A small contrastive image-text model, trained from scratch.
Training: muon at rate 0.0092, batches of 256.
Data: trained on flat shapes of many kinds, plain or patterned, on busy backdrops, 195000 training examples, 8.4 epochs.
Rows from block 3 of the text encoder, named by matrix and row number. Rows with one number belong to one attention dimension. Each number is 128 + 24 x the weight over its row's rms, rounded and kept within 0 to 255. All counts start at 0. After the name is the row's rms in percent of the matrix's.
# v: attention value (text_encoder.blocks.3.attn.v.weight, 192x192), inputs 64-127
# proj: attention output (text_encoder.blocks.3.attn.proj.weight, 192x192, transposed), outputs 64-127
v.11 092 [128 140 136 128  93 128 154 128 128 143 116 121 171 128 128 121 104 141 128 176 125 146 128 128 128 128 198 128 132 146 140 128  90  94 128 128 128 128 128 128 128 100 122 156 128 128  86 128 128 128  87 143 128 146 140 155 128 128  93 128 107 128  93 124]
proj.11 093 [157 106  77 105 128 128 128 129 170 105 128 128 133  59 128 109 202  80 128 128 155 128 128 128 128 152 130 110 169 101 146 128 128 128 192 116 128  82 158 128 138 181 128 128 156 128 128 128 128 156 128 185 128 128  95  97 128 128 128 128 128 128 128 128]
v.12 101 [121 151  96 128 157 128 128 150 170 128 128  95 100 128 103  72 128 128 141  84 128 123 128 172 128 128 128  64 128  66 128 167 149 137 128 141 128 128 141 152 155 128 167 116  93 187 120 128 149 115 155 128 113 104 138 128 173 128 202 139 128 183 128 128]
proj.12 105 [ 89 125 128 128 128 128 128 128 120 154 128 156 104 128 128 128 128 124 158 128 128 118 150 122 166  89 128 130 144 128 128 128 115 146 100 128 128 143 128 117  91  95 128 128 119 142 124 128 138  96 128 128 133 153 128 128  83 145 128 128 150 103 139 128]
v.13 104 [128 109 171 151 128 128  85 150 128 122 104 128 152  87  99 177 128  88  69 128 128 128 128 147 114 146 121 174 144 128 102 128 128 128 157 128 128 103 128 128 128 128 128 128 101 146 109 145 128 107 128 128 174 138 122 128 128 128  99 128 128 128 128 128]
proj.13 104 [128  99 128 115 148 128 128 128 128 112 159 128 128 128 151 128  80 128  93 152 128 128 151 128 128  94 170  87 115 128  72  93 154 143 128 161 128 128 128 128 128  78 119 156 199 117 178 128 141 128  91 128  66 114 128 133 128 195  92 102 128 128 137 128]
v.14 079 [128 128 128 118 128 106  59 128 152 114 128 110  92 181 128  93 128 159 174 123 128 178 167 128 144 128 128 128 128  82 131 132  67 128 128 128 128 155 111 128 109 144 128 126 136 189 128 128 128 128 128 128 128 128  71 128 132 128 128 128 128 133 114 185]
proj.14 070 [128 128 131 130 100 128 126 128 128 128 143 116 173 128 128 157 128 114 176 102 128  67 128 128 102 128 123  74 128 144 134 138 128 128 128 128 128 128 128 128 128 128 128 125  99 128 117 159  87  66 128 168 128 125 128 128 147 157 171  82 128 128 168 128]
v.15 078 [151  75  61 128 146 128 121 128 151 128 128 128 128 128 128 128 128 128 116 138 128 128 128 128 105 139 128 128 170 217 128 128 183 108 128 102 128 128 128 124 128 128 130  92 119 128  78 146 128  53 128 128  97  85 129 105 137 129 125 170 128 128 128 128]
proj.15 084 [128 128 128 128 128 128 128 128 128 128 131 128 125  66 155 128 128 128  96  73 128 128 128 106 120 128 108 128  96 154 128 148 177 193 128 154 140 128 128 161 128 128 128 142 128 128 128 128 128 123 130 137 128 128 159 128 128 128  97 128 128 184 103 151]
v.16 113 [128 128 128 128 128 128 128 130 121  96  85  87 128 128 162 128 147 128 128 122  69 138 128 128 114 167 128 128 128  86 128 128  95 139 172 128 102 128 141 127 128 128 119 103 128 164 162 128  63 128 131 128 128  71 121 128 128 161 137 166 118 108 128 128]
proj.16 115 [128 161 128 128 128 128  92 128  57 128 128 128 127 128 128 128 128 128 128 128 128 117 190 128 136 144  62  95 179 164 176 126 128 128 128 128 128 153 128 160  87 128  97 128 107 128 123 128 150 128 128 108 128 208 128 179 116 159  84  68 170 135 135 128]
v.17 078 [128 128 128  77 128 128 143 127 141 158 108  86 128  89  98 137  97 149 124 128 119 128 128 153 128 104 128 142 128 142 124 128 128 128 149 162 128 100 128  98 157 170 143 128 128 128 122 128 121 128 128  97 143 171 128 123 128 128 136 128 128 168 160 128]
proj.17 070 [ 94 128 128 128 128 128 128 128 128 128 128 156 128 142 162 128 119 128 128 128 115 190 178 128 128 128 105 198 128 128 115 185 128 128  85 128 141 128  87 128 128  85 128 128 121 128 128 128  93 128 128 107 126 128  60 114 128 128  79 162 127  57 128 128]
v.18 088 [128 128 153 116 128 128 106 128 128 128 119  93 142 128 128 134 128 128 128 105 124  79 128  86 128 128 128  78 125 128 128 128 120 143 128 128 179 167 123 160 128 103 157 128 211 128 141  71 128 128 128 128  96 104 128 149 140 128 161 162 128 128 128 128]
proj.18 096 [128 170 128 128 102 128 128 102 150 128 128 140 144 166 128 119 165 128 139 128 128 155 128 171 128 128 145 181 128 127 128 128  79 128  31 128 152  84 128 128  86 128  86 128 106 128 128 128 128 128 128 150 176 128 128 100 106 104 128 128 140  60 118 128]
v.19 083 [128 165 128 128 128 128 128 128 143 128 128 128 123 190 138 126 128 128  62 128 128 132 128 128  76 128 128 128 128  99 164 171 128 128  53 128 114 128  68 158 128 128 100  83  77 128 138 172 128 128 128 118  68 128 171 128 128 125 161 144 128 128 128 128]
proj.19 092 [128 121 128 128 128 128 128  92 128 131 128 124 128 128 137 125 128  88 128 128 109 119 128 128 128 128 125 128 118 128 128 123  91 128  91 125 185 128 128 128 128 123 128 128 128 176  94 114 128 128 128 168 185 128 148 128 164 128 128 128 128 128 128 143]
v.20 084 [113 128 157 128 145 109 134  70 175 128 128 128 128 128 129 100 135 128 150 128 170 128  95 192 128 128 115 103 128 128 128 191 128 128  75 148 101 128 123 128 128 100  79 128 128 169 128 128 136 121 128 128 128 128  87 128 128  49 128 128 128 128 113 155]
proj.20 072 [128 128 137  80 128 157 128 156 128 182 128 128 127 158 122 128 104 128 128 128 128 128 128 128 128 128 128 128  70 128 150 179 201  96 128 182 128 128 128 128 133 128 164 136 128 128 171 128 128 128 115 200 128  96 142 128 128 184 126 128  88 146 128 128]
v.21 100 [128 100 128  80 128 151  88 116 128 128 128 157 128  68 128 134 128 128 125  99 137 134 131 178 138 128 128 128 138 128 128 128 150 128 159 109  93 128 114 128 128  88 128 128 128 142 128 167 128  88 128 107 128 120 128  85 115 128 132  67 128 124 130  69]
proj.21 111 [128 128 128 128 197 146  96 152 128 157 170 117 159 128 128 128 125 128 113 147 132 128 128 128 107  80 148  86  53 136 136 111 147 128 170 128 128 128 128 128 128  50  96 155 159  95 164 101 146 156  96 128 128 128 128 122 167 119 128 131 143 128 128  68]
v.22 099 [128 128 160 147 128 128 155 128 138 128 128 128 147 128 128 184 142 128 128 138 128 137 128 128 162  99 114 128 128 128 107 107 128 124 199 128 164 128 125 114 128  83 115 161 128  89 136 128 128  98 128 128 152 128 161 128 115 207 125 162 128 128 128 152]
proj.22 110 [128 128 143 128 128 128 184 128 128  94 128  99  87 130 123 132 138 176 105 128 128 128 128 128 128 128 128 196  89 128 128 118  95 128  73 128  82 107 128 126 107 128 128 128 128 155 128 114 138 164 128 126 128 128 194 130 128  90 128 128 130 150 128 128]
v.23 092 [128  58 128 173 103 128 165 128 128 102 128 128 123 109 137 128 153 128 128 166 128 117  54 111 128 143 145  70 128 128 128 128 116 123 128 128 128 172 128 118 128 128 146 128 144 112 128 164 128 132 128 128 128  96 128 128  80 128 128 162 128  97 128 114]
proj.23 081 [ 80 128 117 128 128 128 132 128 128 128 128 128  81 128 128 128 128 167 128  78 128 128 106 169 128 153 128 128 128  94 128 150 128 122  89  95 128 101 128 105 132 128  65 128 128 128 112  87 128 128 128 128 126 128 128 108 128 128 128 128 114 128  80 128]
v.24 072 [151 128  94 128 128 128 128 128 113 128  92 128 128 128 147 187 148  71 128  96 128 128 143 128 124 128 128 203 128 128 128 131 149 128 128 125 128 117 160 128 128 128 111 128 127 128 221 128 100 128 128  43 221 128 118 128 123 109  80 128 128 128 128 112]
proj.24 085 [194 128 150 128 184  89 136 128 124 128 158  98 128 105 128 121  85 128 128 144  60 169 160 128  72 128 124 108 128 128 128 128 154 143 148  87 128 158 114  58 117  95 128 128 122  70 128 128 128 128 128 118 128 102  82 128 128 128 128 128 128 140 167 128]
v.25 096 [172 128 128  73 171 128 154 128 134 128  98 128 128 128 128 128 128 128 128 128 128 125 118 128 128 127 128 103 128  82 103 128 113 105 128 156  66 128  86 176 128 135  74 128 165 153 128  66  92 128 128 173 128 114 128  98 128 131 153 128 128 128 128 128]
proj.25 091 [128 106 142 131 128 128 136  87 128 128  96 145  81 128 128 128 128 125 180  84 178 128 128 128 128 128 178 128 128 128 128 128 128 119 128 128 128 128 181  77 128  90 192 152 128 113 128 175 128 122 203 128 109 102 174 128  87 128  99 176 128 128 128 157]
v.26 097 [128 128 128 128 124 128  88 128 142  97  96 107 128 187 128 153 128 132 111  92  65 132 128 128 128 128 128 126  81 108  92 128 128 128 106 162 106 128 165 111  64 116 128 141 128 146 128 134 169 128 101 101 128 128 150  98 149 210 181 128 148 191 128 128]
proj.26 096 [128 152 128 128 156  77 128 128  94 151 130 128 128  92 128 128 128 156 150 128  76 134 154 147  75 128 128 128 128 128 128 128 123 128 128 116 120 141  28 128 128  84 128 128  95  79 191  95  96 128 114 128 128 128 121 182 128 134 128 128 128 108 128 128]
v.27 075 [128 128 145 128 127 128 128 128 149  84 188 128  90 128 128  76 127 128 128 128 111 171 128 128 128 182 128 121 128 128 128 157  72 128  88 166  72 128 128 128 128  72  81 131 128 176  99 128  84 128 128 178 110 128 122 132 128 141 128 127 128 128 128 128]
proj.27 067 [128 128  93 141 128 120 128 128 128 128 128 112 149 128 183 128 128 128 101  55 128  60  97  57 128 128 128 128 128 128 199 128 128 128 194 128 128 128 174 128 128 148 135 131 128 117 128 154 128 128 182 138 169 128 145 128 125 128 147 108 128 144 128 128]
v.28 096 [128 139 105 154 128 128 138 128  82 128 174 128 175 158  87 144 187 128 128 128 128 128 128  79  81 183 128 181 128 104 145 128 128 157  85 128 128 128 132 128 166 124 104 179 176 128 139 193  99 128 123 146 128  82 128 134 114 128 128 128 128  83  77 166]
proj.28 113 [128 138 128 128  76 179 128 123 176 100 108 113 128 138 108 128 124  89 128 128 162 108  64 159 116 128 128 168 151 115  77 103  70 128 128 128  92  95 128 165 128 143 128 128 125 161  69 128 177 128 128  85 128 128 152 128 128 128 128 119 128 128 128 128]
v.29 093 [ 95 128 128 128 128 128 128 128 128 145 110 128 147 149 128 128 128 128 133 135  80 191 196 128 110 152 128 128 128  30 172 113 160 128  71 128 175 142 128 128 128 128 109 101 128 128 128 128 107 128  97 166 128 124 173 128 128 128 173 128 142  91 148 122]
proj.29 104 [124 128 128 128 128  86 128 128 128 165 131 128 128 128 128 117 177  93 152 128 128 128 128 155 140 178 106 162 182 112 128 150 128 166 128 148 152 128 101 138  86 128 128 128  51 128 128 123 151 100 154 128 128 155 117 105 102 128 128 129  94  50 153 128]
v.30 101 [166 117 165 151 129 128 128 134 137 128 198 148 128  71  59 128 128 111 128 128 128 128 128 128  45  79 130 128 128 171 128 128 128 128 155 128 128 128 128 128 128  86 128 128 142 128 128 131 123 128 128 138 128 128 155 140 109 128 148 120 128 128 128 128]
proj.30 109 [128 103  96 128  92 128 128 128 128 128 171 136 114 161 150 128 128 128 118 161 191 128 132 128 128 128 129 151  83 128 128 128 160 128 128 155  94  98 128 179 166 123 131 128 150 128  83 128 128 128 163 151 101 111 128  79 208 113 107 128 131 128 128 109]
v.31 092 [128 147 128 128 108 141 147 206 128 164 163 102 161 121 128 128 128 111 117  78 128 128 128 128 128 128 128 164 145 128 128 171 150 128 128 128 128  68 139 132 128 128 135 128 128 128 132 128 128 128 147 128 170 106 168 128 128 128 129 124 159 128 128 128]
proj.31 105 [128 116 137 101 136 128 128 128 161 128  91 128 128 148 146 128 105 118 128 202 128 128 128 161 128  77 128 141  76 128 128 128 102 164  83 128  93 134  92 133 128 128 139 128 101 189  76 128 138 133 128 120 128 128 128 128 128  61 128 128 107 128 128 113]
v.32 110 [128 126 167 128 128 128 128 121 128 115 128 134  99 153  50  97  54 154  96 147 128 128 128  80 115 128 140 128 128 128 157 166 128 141 128  88 126 128 159  91  91 128 128 128 130 128 112 128 133  94 125 159 128 162 139 128 127  90 128 128 127  99 128 111]
proj.32 110 [157  76 140 112 128 107 123 128 128 146 128 128 158 139 132  87  92 128 128 128 100  55  87 133 104 128 128 167  87 162 155 146 158 104 128 128 162 128 128 189 128 128 105  92 128 128 128  98 128 197 128 128 128 128 128 128 128 128 169 128 153  95 106 121]
v.33 105 [128 121 128 154 128 104 128  79 128 147 128 128 128 128 128 128 128 119 128 161 130 188 113 210 128 128 128 102 128 128 128 128 128 141 128 169 128 162 178  79 111 128 128 136 154 184 128 128 128 164 128 161 181 146 128 128  54 128 128 128 128 128 143 128]
proj.33 102 [113 128 128 128 142 180 148 128 175  51 128 141 116 137 171 128 128 128 102 128 150 140 128 152 128 128 128  97  90 120 106  90  93 123 128 121 157  90 128 154 117  91 144 128  78 128 128 162 128 114 128 144  60 128 101 162 141 104  89 104 128 117 161 128]
v.34 138 [134 128  97 155 128 157  89 134 128  87 128 131 146 100 102 133 128  52 128  74 142 123  92 128 128 159 105 128 154 116 128 139 178 106 128 139 128 128 128 147 128 128 118 128 131 117 143 113 130 128 128 128 128 173 177 132 113 155 101  86 107 196 106 128]
proj.34 132 [128 137 128 128  94 149 113 189 115  83 128 128 128 128 128 128 128 169 150 111 146 135 128  96 171 153 128 128 152 128  85 128 128 128 128 128 135 128 115 111 151 134  70 163 156 163 102 134  79 128 115 128 101 156 156 128 128 128  94 128 128 160 167 183]
v.35 083 [128 182 128 128  73 128 139  79 128  99 128 176 197 128 128 127 128  96 128 128 159 152 128 168 128 128  79 133  87 114 112 164 128 165 128 147 190 128 132 165 128 128  73 128 202 127 128 128 128 128 128 128 130  91 128 160 128 128 132 128 128 145  70 123]
proj.35 083 [128 128 173 128 128 116 128 135 146 128 128 159 128 222 128 105  57 128 128 128 111  71 128 128 128 121 168 128 128 117 110 128 174 128 128 128 128 169 124 122 128 128 128 128 137 128 129 128 128 129 107 120 137 128 128 190 128 163 128 128  75 128 128 128]
v.36 105 [129 112 121 128 128  89  89 146 132 151 160  89 128 128 128 132 128  90 128 169 110 128 102 154 128 153 128 128 156 136 136 128 128 128 128 128 126 154 121 146 128  95 128 128 128 133  85 134 105 128 128 128 128 128  52  73 161 128 144 128 155 128 128  91]
proj.36 094 [116 128 121 157 136 198 128 128 128 140 188 128 128 111 128 155 128 147 128 128 128 128 115 128 101 128 128 128 181 128 187 111 128 157  84 131 125 189 134 128  99 128 163  92  89 156  74 128 128 128 128 152 128 111 128 128  96 128  84 155 118 128 128 128]
v.37 119 [128 128 122 128 153 128 143 128 128 128 157 128 128 110 128 189 139 106 128 128 173  88  80 128  93 157 135 128 128 128 128 128 106 128 100 169 173 128 128 128 128 128 128 128 175 128 120 128 128 128 175 128 128 128  91  81 128 101 173 144 120 112 128 128]
proj.37 103 [128  96 128 117 128  88 122 128 120 140 128 128 128 128 181  91 128 104 128 128 136 128  96 149  90 149 128 128 110  94 174  99 128 128 154  96 128 160 119 128 107 128 128 128  84 114 153 128 137  61 131 163 128 128 102 121 128 128  77 128 128 128 128  93]
v.38 118 [ 91 128 119 128 101 128 128 151 128 128 128 132 128 128 128  76 133 128 121 147 128 127 128 104 104 128 113 187 128 133 136 120 198 128 128 128 189 128 101 128 131 172  73 163 128 128 156 128 109 128 132  52  83 128 128 126 158 128  51 128 101 190 169 159]
proj.38 113 [153 160 180  86 166  98 158 128 120 141 129 128 128 128 158 176  97 128 128  45 128  94 145 119  63 128 128 101 155 128 128 124 138 105 123 146 113 128 128 118 128 128 156 128  89 128 128  79 109 128  87 128 152 157 159 108 128 128 128 128 128 105 128 128]
v.39 109 [182 155 128 128 154 128 168 128 128 128 149 113 128 128 137 128  77 128  99 128 128 145 125 108 152 148 128 128 128 136 149 128 134 173 129 159 128 169 128 128 168 128 147 128  88 128  96 128  86 128 151 128 103 135 128 128 128 128 123 128 127  95 158 128]
proj.39 111 [128 109 128 152 128 126 198 128 128 128 128 111 128 110 128 112  64 138 122 128 136 110 128 113 128 128 137 132  92 160 128 153 128 128 123 146 128 128 128 138 128 128 128 117 128 128 169 128 128 128 156 109 128 128 128  94 134 128 169 128 179 128 128  91]
v.40 110 [115 128  93 128 150 173 128 127 158 116 110 146 128 128 128 128 161 128  40 138 128 156 105 128  46 137 128 151 167 128 154 128 199 128 116 118 143 128 141  78  99 172 153 128 128 128 128 128 128  95  65 109 128 131 128  82 128 128  89 142 128 128 128 128]
proj.40 103 [128 128 128 128 128 128 124 128 128 124 176 100 128  63 128 128 128 128 167 128 128  81 110  87  93 128 128 128 128 157 138  93 128 121 102 128 187 128 142 152  95 128 128 150 128 128  97 128  69 128 128 137 123 128 128 144 128 128 128  85 128 123 200 153]
v.41 118 [162 128 134 128 128 157 128 128  93 128 128 124 107  95  57 128 128 134  70 128 123 148 157 128 104  67 128 158 138 185  91 128 128 115 187  96 142 128 128  77  94 128 146 128 128 155 128 122 128 128  77 100 128 128 128 128 128 128 128 128 184 170 173 144]
proj.41 121 [169 172 127  92 128 168 128 128 129 127 161 128 128  92 111 128 161 128 152 128 128  61 137  93 128 128 160  81 110 128 128 131 128 128  93 159 157 128 171 108 128 123 147 179 175  85 128 105 155 193 133 128 197 128 124 139 128 128 128 128 128 128 171 128]
v.42 106 [164 128 123 128 128 128 179 108 114 128 126 128  96 128 161 128  95 179  99 182  84  56 175 128 128 128  51 111 128 160  93 170 128 128  86 128 128 145 128 126 103 128 149 141 134 124 128 128 128 128 128 128 170 134  94 128 160 155 128 128 128 113  95  97]
proj.42 096 [182 128 128 128 144 151 114 116 104 177 182 123 128 163 128 109 128 128 128 128 119 178  76 128 128 128 173 128 128 109 128 128 114 156 137 100 128 128 128 128 128 206 149 166 158 128 128 113 105  88  97 127 128 123 128 106 128 128 168 147 142  68  85  92]
v.43 098 [122 182 109 112 128 128 128 128 128 128 143 128 128  94 128 128 128 128 129 125 128 192 128  99 128 128 179 128 128 128 154 160  85 134 128 128 128 149 128  92 128 107 143 131  88 144 147 138  87  91 117 137 128 128 150 128 173 105 128 128 128 169 128 128]
proj.43 092 [128 128 156 121 128 128 128 161 171 153 128 158  55 128 128 128 128 128 128 128  88  70 122  57 128 128 128 105  80 128 128 124 128 128  99 141 128 128 128 154 145  86  72 123 182  90 118 112 165 128 128 104 161 131  66 128  92 128 128 115  78 128 128 114]
v.44 119 [115 128 128 125 128 159 128  51 128 123 128 140 134 129 173 128 128 165 128 181 176 128 128 148  96 182 128 102 128 128 111 163 128 131 102 128 128 121 128 128 128 100 201 128 129 128 128 128 128 105 128  96 184 128 128  89 128 164 128  74 128 144 127 128]
proj.44 120 [128 128 128 130 128 128 160 134 122 128 128 140 177 189 128 152 174 128 128 128 128 128 167 128 128 157 135 150 107 128 128 159 128 165 128 128 128 106 121 128 128 128 127 159 121 149 128 128  72 115  95 118 128 128 128 128 140 146 128 128  88  32  87 151]
v.45 117 [128 163 128 128  99 128 128 128  90 128 148 128 128 146 128 128 128 191 128 128 128 154 128 128 117 139 134 157 130 128 128 128 128 128 128 128  56 128 171 112 159  79  95 128  96 128 173  98 128 128 141 128 128 128 137 128 128 128 102 115 170 126 191  98]
proj.45 099 [128 128 128 128 131 115 128 142 128 170  83 128 154 128 128 206 147 128  99 128 146 128 103 128 103 128 128 128 128 147 128 128 176 128 130 128  80 128 100 165 119 128 128 128 128  71 128  78 128 128  62 103 128 128 128 128 128  88 112 128 128 128 179 169]
v.46 103 [128 128 151 128 128 128  94 128 128 128 150 128 128 158 128 128 128 128  90 128  79 128 128  71 128 128  98 179 128 186 118 128 153  65 127 128 122 128 128 128 149 128 128 162 128 128 128 128 128  90 128  88 128 128 203 128 128 128 128 128 128 142 144 134]
proj.46 089 [128 128 128 128 128 128 149 128 104 128 128 128 128  67 126 128 128 128 128 128 128 132 128 128  96 128 100 114 128 128 128 128 128 116 128 128 128 128 172 127 114 128 128 146 128 145 128 128 128 128 128 144 133  94  84 128  92 128 128 105 130 154 128 125]
v.47 103 [173 128 128 176 120 144 125 155  93 128 118 121 128 126 114 128 128 126 128 108 128 140 128  95 128 128 148 128 162 111 110 128 128  98 128 128 128 104 128 128 128  77 128 133 128 128 127  91 128 128 109 128 128 128 179 128 128 128 128  93 128 197 128 136]
proj.47 097 [138 141 128 128 103 128 128 128  95 128 128 128 128 128 100 128 128 128 128 128 128 128 137 118 176 128 128 128 128  73  88 199 105 128 120 190 128 161  96 104 161 102  61 166 165 128 166 128  90 128  97 128 128 128 176 128 160 177 147 128 109 128 157 167]
v.48 117 [128 128 157 108 128 128 128 116 128 120 130 128 116 108 158 108  77 128 128 128 130 128 158 105 128 128 128 148 158  86 146 152 128 128  92 165 128 128 128 128 122  72 125 128 128 128 128 128 141 128 122 128 128 128  77 128 128 128 109 128  94 133 128 118]
proj.48 094 [154 128 157  56 190 128 128 128 128 147 128 119 128 108 128 128 101 128 128 126 128 128  52 146 120 136 124 128 119  63 128 157 143 148 164  95 144 128 121 155  94 128 128 125 128 128 130 128 128  94 128 128 170 184 128 128 128 128 128 138 102  72 128  68]
v.49 131 [128 128 123 149 128 162 119 157 128 128  80  96 155 128 119 100  86 128 128 128  72 128 123 121 103 128 128 128 128 133 146 110  91 128 128 128 106 122 128 128 139  70 119  95  60 136 151 128 128 112 128  73 133 128 128 115 133 128 172  33 183 133 128  97]
proj.49 122 [154 104 128 128 128 164 128 114 128 128 128 128 128 128  66 111  98 134 128 158 139 128  77 101 128  61  81 178 171 128 128 128 128 169 125  89 155 128  72 107 104 128 128  94  87 133 105 128 128 128  82 114 147 124 128  81 128 128 143 180 106 168 174 120]
v.50 118 [174  89 176  75 107 128  95 136 136  86 166 128 111 128 128 159 180 128 169  82 136 128 124 128 142 128 152 128 128 128  96 128  96 113 128 128 178 128 128 128 111 103 128 107 174 135  99 128 128 128 128 157 128 128 128 128 144  93 211 155  88  88 122 128]
proj.50 116 [128 139  89 128 126  83 109 120 160 128 128 128 121 128 128  43 128 164 128 128 190 128 128 171 155 128 127 128 117  74 121 128 114 128 128 128 128 128 128 128 159 128 128 127 190 128 158 128 177 128 167 125 118 128 150 153 128 128 128 117 154 144 109 105]
v.51 096 [128 128 114 128 128  96  61 128 210 144 128 130 128 128 128 136  83 175 128 128 133 212 128 106  67 128 135  88 128 128 132  71 128  82 128 104 158 145 128 128 128 134 103 128 128 128 126 126 164 116 128 148 128 128 128 128 144 119 128  68 128 128 130 117]
proj.51 092 [128 128 134  78 128 140 128  98 114 128 128 124 128  84 128 128 104 115 128 128 144  67 128 128 128 128 124 145 128 128 128 128 159  63 139 128 128 128 138 128 115 131 113  42 128 128 128 128 143 128 164 143 156 158 128 128 171 115 142 128 128 153 128  81]
v.52 093 [128 136 128 128 132 183 128 128 128  87 125  97  70 128 128 128 128 102 128 128 128 128 128 128  91 145 128 109 128 128 128 128 104 128 128 131 168 128 128 128 115 125 210 128 128 154 128 140  95 128 128 128 128 115 107 159 128 154 128 128  33 128 128 128]
proj.52 075 [126 128 128 128 188 128 184 128 128 114 133 129 128 116 117 128 128 103 128 109 137 128 163 128 128 110 128 128 128 147 134 128  96 128 128 128 171 128 128  57  85 128 183 106 128 128 128  83 145  56 128  80 128  87  67 128 113 104 154 148 128 128 128 128]
v.53 092 [105 128 128 128 150  93 134 128 128 126 128 128 147 128 147 128 128 151 128 212 118  94 133 114 104 128  74 128 128 128  99 154 128 119 128 201 152 128 139 205 109 160 108 128 128 128 128 177 128  97 128 128 128 128 128 128 128 128 108 128  99 130  79  59]
proj.53 099 [128 116 198 128 128 128 128 141  79 155 183 128 101 214 128 129 128 128 128 113  59 201 109 128 126 110 184 128 128 128 128 128 128 128 128 128 128 161 128 130 128 136 179 128 152 132 106 128 111 108 128 128  98 128 128 168  80 121 142 170 128 128  65 128]
v.54 097 [128 140 186  77 128 128 175 115 128 123 128 128 117 133  91 128 139 160 128 181  97  70 177 128 128 128 114 124 128 128 128 148 161 128 128 128 147 128 128 128 128  95 128 129 193 128 128 170 130  87 128 128 109 160 128 128 127 147 101 164 128 128 128 128]
proj.54 096 [128 118 103 158 104 144 128 128 128 169 139 128 128 156 168 107 128 152 128  81 128 173 128 150 128 153 128 105 128 149 128 149 128 144 128 128 128 128 128 128 128 128 128 226 128  69 128 147 128 128 156 128 128 128 133  73 128 128 128 116 172  63 128 141]
v.55 098 [117 128 128 128 221 148 171 128  71 101 128 128 128  82 128 151 128 128 128 128  82 130 149 146 125 166 128 129 110 128 128 128 128 116  74  84 128 128 128 132 128 118 169 128 138 128 131 128 140 128 128 128 172 128 140  81 128 155 172 141 166 128 142 106]
proj.55 093 [128 128 128 128  81 162  89 128 128 128 128 128 128 128 128 128 173 114  81 174 158 128  82 128 145 128 128 128 128 128 141 148  93 143 128 111 128 180 128 128 128 128 128 166 101 100 128 128 128 116  87 143 128 117 121  63 128 108 128 147 128 118  67 158]
v.56 108 [135 128 128 128 115  80 128 127 109  80 162 128 164 180 148 128 128 101 128 144 128 134 131 141 141  85 111 163 128 128 128 128 128 197 173 128 128 128 128 170 128 137 128 115 128 116 128 128 161 112 128 142  93  88 108 148 128  66 142 128 147 128 128 128]
proj.56 103 [128 128 137 128 112 179 128 128 118  93 100 128 128 128 128 128 128 144 157 128 120 128 128 128 128 128 168 144 128 125 128 107 128 128 102 182 128 128 179  86  98 128 140  95 174 128 128  97 127 192 128 128 128 128  81 184 161 128 106 149 128 171 198 139]
v.57 106 [128 128 156 131 140 128 128 128 128 128 123 152 128 128 128 128 128 179  78 128 128 128 128 128 128 128 128 177 128 128 128 128 111 129 148 128  79  97 128 128  73 103 128  78 129 128 128 164 156 128 105 195 128 115 128 124 128 135 144 105 150  94  73 128]
proj.57 099 [155 128 119 128 157  85 128 140 129 149 196  86 116 119 128 128 132 128 132 104 104  94 103 113 128 128 180 128  81 189 143 128 128 128 128 102 119 128 128 128 128 128 128 155 128  80 107 119 174 128 128 110 128 128 111 128 111 128 175 165  96 103 128 113]
v.58 091 [128 103 140 128 128 104 115 128 107 128 143 128 128 128 128 128 170 128 120 128 133 128  86 121 128 158 128 148 128 121 128 124 131 128 107 128  84 141 128 128 128 128  93 128  90 120 149 130 137 128 153 128 125 181 128 128 128 128  75  95 135 169 128 128]
proj.58 082 [128  99  59 173  79 128 152 129 128 128 128 128 141 110 149 128 128 152 145 128 137 120  96 128 138 169  61 128 128 128 128 128 128 123 114 136 173 128 128 128 128 128 110 144 107 128 179 143 128 119 128 128  88 128 102 128 130 128 128 128 132 135 156 155]
v.59 112 [160 128  97 135 128 131 128 128  99  77 128 103 128 128  81 128  92 128 156 128 140 164 128 128 191 124 128 128 194 128 128 128 158 128 128 128  82 128 125 128 128 171 111 132 128 118  96  93  91 109  63 128 135 128 128 128 128 128 128 112 107 131 112 138]
proj.59 109 [128  68 163 128 128 128 128 173 116  88 150 128 128 101 128 128 122 128 128 128 151 128 148  57 128 105 128 128 133 157 128  87 128 128  69 183 129 128 109 179 147 154  99 128 128 129 127 186 128 102 148 101 128 128 128 128 133 128 172 111 128 129 128 128]
v.60 122 [152 128 128 114 128 156 149 128 128 113 128  98 111  34 128 127 128 114 128  73 120  87  98  87 106 128 128 128 128 128 128 128 128 128 117 161 128 128 128 128  74 128 109 128 128 103 128 125 142 126 111  75 128 128 128 113 128 148 128  82 124 135 122  95]
proj.60 091 [179 128 128 128 128 102 128 128 128  88 128 128 128  88 128 128 128 128 128 128 188 148 128 128 124 128 128 128 128 128 133 128 128 128 128 128 128 128  96 128 128 128 128 128 128 128 135 176  93 128 109 134 128 173 186 128 182 125 128 128 128 128 128 128]
v.61 102 [128 118 103 128 128 130 128 128 106 190 128 112 128 118 185 128 151  81 148 116 164 128  68 128 180 128 128 128 104  97 128 128 128 128 128 128 107 128 153 108  91 128 128 100 156  67 174 128 142 135 119 159 176 137 128  51 152  75 128 125 128 129 144 154]
proj.61 087 [167 128 144 128 158  78 128 177 128 128 128  89 128 128 128 175 173 128 128 128  97 128 128 128 128 128 163 128  74 128 128 136 150 128 128 128 114 135 128 128 128 118  82  91 128 128  91 100 128  97 117 115 148 132  99 128 128 148 128 128 128 128  92 127]
v.62 103 [146 113 119 128  91 183 128 128 177 128 128 128 122 187 128 128  71 139 128 124 128 141 164 135 117 128 124 133 165 128  93 154 170 138 128 115 134 128 128 149 128 178 147 173 128 116 111 128 128 128  98 107 128 128 164 153  96 165  91 128  98 103 128 128]
proj.62 092 [ 96 152 126 128 144 130 128  88 128 106  86 126 128 128 109 161 128 128 128 120 128 113 128 128 160 128  95 128 107 128 128 128 128 177 128 128  69 128 128 128 128 128 125 128 107 108 128 161 128 128  93 112 160 212 150 128 128 134 128 128 128  94 128 128]